A small contrastive image-text model, trained from scratch.
Model: 7.12M parameters, 64-pixel images, encoder norm batchnorm, encoder activation hardswish, encoder depths [2, 5, 2], encoder widths [32, 48, 72], text encoder width 256, text encoder norm layernorm, text encoder activation gelu_tanh.
Data: trained on made-up ball-and-stick molecule models, 97500 training examples.
Rows from block 5 of the image encoder of a small contrastive image-text model, named by matrix and row number. Rows with one number belong to one channel. Each number is 128 + 24 x the weight over its row's rms, rounded and kept within 0 to 255. All counts start at 0.
After each channel's rows are labels from the 100 images, of 14848, where the channel reaches its highest value: "peak on" is the class under the peak; "strongest on" is what is common among them. Only what is clearly more common there than usual is listed. The data: made-up ball-and-stick molecule models.
# convs0: expand 3x3 conv (encoder.blocks.5.convs.0.weight, 192x48x3x3, each kernel summed), inputs 0-47
# convs1: project pointwise conv (encoder.blocks.5.convs.1.weight, 48x192x1x1, transposed), outputs 0-47

convs0.51 [116 109 129 168 104 157 138 145 131  95 163 149 129 100 109 134  99 101 137 128  82 141 134 155 138 119 113  84 125 154 146 165 146 143 138 149  95 113 154 157 129 155 148 114 102 167 105 177]
convs1.51 [185  99  95 103 148 147 122 108 113 142  96 108 120 145 159  93 131  99 134 151 115 155  75 128  96  83 140 129 107 113 130 139 125 127 153 121 166  82 150 113 131 119 110 160 127 107 127 109]
peak on: purple ball
strongest on: purple ball; small balls on sticks; balls: eleven

convs0.171 [137 141 137 131 132 139 152 161  93 152 112 156 113 143 138 117 145 100 138 144 161 131 127 106  61 137 118 170 192  98 127 120 130 101 114 112 158 114 111 152 165 159 122 132 152 117 154 105]
convs1.171 [151 125 148 149 110  89 110  98 142 113 145 124 127 136 109  92  92 115 140 132 141 130 108 166 113 103 140  91  73 166 168 137 147 141 165 146 102 135 146  91 112  99 102 115 120 155  94 122]
peak on: purple ball; green ball
strongest on: balls and sticks; balls: three; balls: four

convs0.93 [128 152  88 125 103 128 136  91 145  82 108 154 124 113 100  99 143 125 147  91 171 141 126  92 127 115 148 157 105 121 115 138 146  58 124 109 124 151 160 114 129  81 117 139 107 140 116 122]
convs1.93 [149 138 111 155 122 127 135 125 153 150  89 110 166 107 130 134 167 161  82 167 120 134 133  99 130 157  88 155 134 130  68 153 143 139 113 123 113 145 137 141  85 135 145 116 174 154 138 125]
peak on: red ball
strongest on: balls and sticks; balls: twelve

convs0.119 [117 115 138 160 114 146 135 157 141 131 132  92 132 135 139 124 162  97 131 162 114 118  93 163 116  91 116 111 156 138 154  77 160 120 116 118 142 105 116 139 139 171 186 146 105 164 139 161]
convs1.119 [123 126 102 102 149 142 103 135 101 117 137 144 106 144 109 104 108 157 118  84 135 122 130  69 167 161 164 144 117 138  95 140  87 110 126 157 138 151 138 141 113  83 106 132 107  80 136 112]
peak on: red ball
strongest on: red ball; balls: twelve

convs0.70 [118 162 137 115 164 127 124 108 108 110  85 140 135 145 113  66 145 137  90 113 108 125 162 100 130 146 110 148 164 128 138 154 118 150 175 100 144 143 101 130 108 100  95 135 116  95 118  90]
convs1.70 [154 114 163 111 103 146  92 133 102 148  89 176 165 118 135 131 164 134 122 106 151 153 127 119  75 147  97 140 152 147  99 112 149  99 125 150  90 161 133 117 147 125 139 106 140 152 139  97]
peak on: blue ball
strongest on: balls: twelve

convs0.133 [176 101  87 141  77 125 149  90 124 137 108 181 145 113 119 117 113  99 124  83 148 133 104 135 124 119 123 122 108 137 121 133 106  86 147 115 155 145 174 137  97 118 125 113 148 151 113  97]
convs1.133 [127 167 128 126 147 151  91 105  88 172 142 148 125 149 170 114 150 144 143 103 144  85 150 101 124 114 161  97 145 160 151 141 151 138 105 118 107  96 133  94 131 134 117  90 132  99 147 160]
peak on: blue ball
strongest on: balls and sticks; balls: three

convs0.42 [134 132 173 189 120 112 128 166 113 100 109 102 123 135 166 145 132 112 148 136 169 110  91 138 121  84  98 137 114 133 156 126 125 135 158 153  97 120 116 113 151 155 169 115 162 113 131 151]
convs1.42 [107  93 103 108 111 158 150  98 107 144 144 173 133 150 123 119 143 127  88  97 127 165 140 126 161 137 153  77 141 121 110 145 115 144 102 146 113 128 160 118  88 120 134 164  91 105 132  87]
peak on: red ball
strongest on: red ball; balls: twelve

convs0.72 [162 113 143 127  99 106  97 123 116 125  98 157 167 113 130 135 153 115 126  82 170 138 127  94 114 127 119 138 129 138  98 150 111 115 113 119 115 156 169  93 135 103  89 103 166 127 146  73]
convs1.72 [129 171  83  89 125 170 128 104 119 125 135 115 103  91 153 129 138 147 119 128 135 131 156 123 157 113 108 104 103 103 164  95 123  99 127 150 146  99  77 163 145 162 142 126  98 152 114 112]
peak on: red ball; grey ball
strongest on: balls: three; balls and sticks

convs0.169 [145  87 145 149  95  83 142 122 136 144 133 178 123 131  83  70 132 124 141 127 126 154 156 109 106 149 124 133 123 152 136 161 122 113 157 131  99 138 155 129 125  89  95 110 148 169 101 131]
convs1.169 [157 125  81 120 116 168 131 109 120 104 126 127 116 144 126 157 109  98 140 167 133 128  95 133  94 144 103 125 146  94 154 129 131 100  92 157 109 137 104 102 171 158 150 150  95 107 157  89]
peak on: blue ball
strongest on: balls: twelve; balls: eleven

convs0.8 [127 140 151 183 101 147  99 159 133 145 136 104 128 126 129 151 152 157 134 148 146 140 120 141 109 121 119 161 109  90 117 137 126 161 138 165 104 147 144  65 168 125 153 171 111 120 148 157]
convs1.8 [152  77 113  81 125 118 144 127 105 122 131 131 155 141 147  87 109 115 140  96 129 141 177  90  98 103 102 107 143 164 121 121 128 100 120  86 122 151 156 165 137 162 110 101 136 150 129 135]
peak on: grey ball
strongest on: space-filling

convs0.179 [118 104 148 138 114 110 117  78 120  92 110 182 138 116  90 104 123 134 146  96 128 160 170 105 146 176 141 118 107 116 127 130 116 125 129 157 106 157 129 138 105  95 109 105 105 160 124  88]
convs1.179 [105 113 109 144 138 132 155 133 151 119 117 115 166 133 138 152 133 149 121 130 144 157 112  83 155 169 122 105 136 123  85 175  80  95 116 148 127 157 147 140 108 102 130 155 124  79 115  88]
peak on: red ball
strongest on: red ball; balls: twelve

convs0.114 [117 130 126 108 131 108 119  84 125 110 110 145 118 108 120 145 117 113 119  76 156 142 141  85 118 168 144 155 143 130 138 133 151 106 164 134 155 144 115 117 124  66  86 100 131 147 118  71]
convs1.114 [151 164 147 162 105 117 103 136 117 142  97 114 172 125 120  90 144 116 132 121 123 132 156 134 138 115 104 160 112 100 100 171  92 128 129  88 102 111 147 132  86 154 110 164 107 114 122 173]
peak on: red ball
strongest on: red ball; balls: twelve; balls: ten

convs0.71 [128 107 120 105 108 136 109  89 145  92 122 142 110  70  76 126 110 152 121  84 100 143 166  87 145 162 168 124 111 119 119 128 151 102 123 149 146 122 133 104  86 102 108 129 140 134 130 132]
convs1.71 [154 167 138 160 124 155 100 166 115 102 139 115 159 157 162 140 119 125 166 111 167 123  94 102 138 101 135 153 144  97  83 141 106 143 126  95 107 126 146 155 111 151 143 164 134 110 158 122]
peak on: red ball
strongest on: balls: twelve

convs0.162 [132 137 150 132 136 132 139 182  98 147 122 128 154 188 150 136 117 113 110 184 133 129 114 117 146 132  92 124 157 105  88 124  94 122  98 129 120 143 123 106 162 149 158 159 148 112 169 140]
convs1.162 [ 86  98 105 132 121 126 118 113 177 107 147 144 112 149 147 129 113 154 152 108 110 130 146 163  96 148 149 138 151 152 148 115 129 161 158 132 155 111 109 162  76 102 100 160  94 115 148 153]
peak on: blue ball
strongest on: small balls on sticks; balls: three

convs0.57 [122 124 132 125 156 122 106  96 153  96 113 171  96 109  88  98 114 159 139  99 149 125 159  98  97 148 133 158 107 165 156 140 138 131 150 156 128 135 130 163 136  91  82 107 121 155 109 108]
convs1.57 [134 112 127 154 110 143 121 141  94 122 102 108 154 185 125  93 144  98 133 160 144 153  89 100 119 120 104 165 155 117 126 166  96  97  84 109  87 148 113 131 114 143 153 122 108 145 107 132]
peak on: blue ball
strongest on: balls: twelve

convs0.181 [128 106 129 132 103 112 133 104 122 122  83 179 136 108  71  84 123 123 138 102 121 135 173 112 115 132 133 145 103 158 151 118 157 109 141 105 141 118 147 163  98 123 125 110 115 189 103 137]
convs1.181 [136 131 100 168 112 113 148 125 124  88 142 119 114 156 158 147 172 144 123 104 159 146 121 143 120 144 101 177 108 103  84 138  92 126 136 129  91 151 148 105 154  98 121 148 117  83 122  98]
peak on: blue ball; red ball
strongest on: small balls on sticks

convs0.176 [105 144 127 118 159 153 127 142 112 123 148  86 115 149 122 128 133 139 124 152 130  72 115 148 151  97 124 104 104 106 162  90 162 149 116  91 154  77  90 139 124 159 149 149 129  88 139 142]
convs1.176 [171 137 118 114 113 121 148 143  85 111 136 108 132 117 117 151 123 137 116 147 166 157 103 120 124  88 105 169 154 102 119 123  92 109  93 109 124 146 140  99 143 142 108 162 173  85 167 112]
peak on: purple ball
strongest on: purple ball

convs0.121 [116 165 111 165 121 140 140 175 112 143 132  99 150 121 196 150 133 128 117 140 134 142 152 180 110 105 120 114 163 104 154 135 135 154 147 114 108 160 114 144 165 159 167 129 123 114 137 147]
convs1.121 [151  94 191 106 129  94 103 123 118 167  98 176 148 140 153 114 141 118 117  96 158 155 140  92 105 143 117 115 124 143 139 140 104 105  97 120 119 121 141 114 133 120  92  96 166 160 124 124]
peak on: grey ball
strongest on: balls: eleven

convs0.36 [143  74 122 151  99  88 157 111 133 110 145 150 122  97  69 105 111 122 139 103 133 134 109 146 138 116  98 137  89 131 119 130  96  94 134 124 124 139 169 117  92 113 131 115 154 183 120 122]
convs1.36 [127 163 148  97 127 133 111 140 158 142  94 159 109 130 172 175 141 101 136 115 152 142 156 120 141 148 164 154 159 129 136 103 105 149  85 111  99 109 143 114 130 124 167 155 158  97 128  98]
peak on: grey ball
strongest on: balls: twelve

convs0.32 [171 124 140 130  77  89 104 155 130 129 112 122 160 128 161 144 136 125 141 111 157 144 109 121 126 110 109 135 122 109 124 151  79 109 130 127  94 158 170  81 137 109 128 132 161 122 175  94]
convs1.32 [121 162  94  91 138 170  96 129 101 155 132 122  92 158 100 162 115 145  82  98 100 122 146  95 114 107 106 131 133 124 103 106 148 127 118 144 171 137  83 128 136 148 135 132 104 151 105 152]
peak on: grey ball
strongest on: balls: three; balls and sticks

convs0.178 [150 106 163 164 109  95 125 144 111 138 101 155 148 115  82  92 119 127 157 137 131 177 146 133  98 160  96 158 127 109 122 147 103 130 168 153  95 169 140 111 127 110 122 131 142 165 125 146]
convs1.178 [148 125 145 181 127 147 132 183 126 119 171 155 120 118 140 128 152 128 131 160 139 119  91 125 159 125 130 143 106 137 148 156 130 122 105  94  98 125 174 112 142 163 154 127 156  90 156  87]
peak on: grey ball
strongest on: space-filling; balls: three

convs0.104 [118 169 149 201 159 129 123 145 109 109 139 116 120 130 107 110 150 127 166 170 110 167 136 106 142 123 106 149 131 119 134 144 138 153 144 163  83 147 112 138 127 142 173 145 102 123 138 160]
convs1.104 [125  83 146 102 103 123 109 114  84 153  93 139 175 143 156 140 157 111 116  84 166 120 141 143 124 101 124 115 117 160 140 111 106  94 108 102 126 134 123 130 149  94 136  98 163 166 109 121]
peak on: grey ball
strongest on: balls: twelve

convs0.159 [ 72 128 122 164 161 165 133 140 142 102 141 109  95 123 108 119 121 158 122 142 121  90 129 136 155  95 152 138 113 123 129 103 172 152 129 101 130  95 106 149  99 127 166 137  97 124 129 180]
convs1.159 [149 148 104  92 155 121 125 165  95 115 135 142 161 125 141 115 155 122 106 115 162  96 105 112 125 130 146  94 127 138 144 128 160 153  93 163 148 136  87 132 167 170 117 188 134 118 145 129]
peak on: purple ball
strongest on: space-filling; balls: four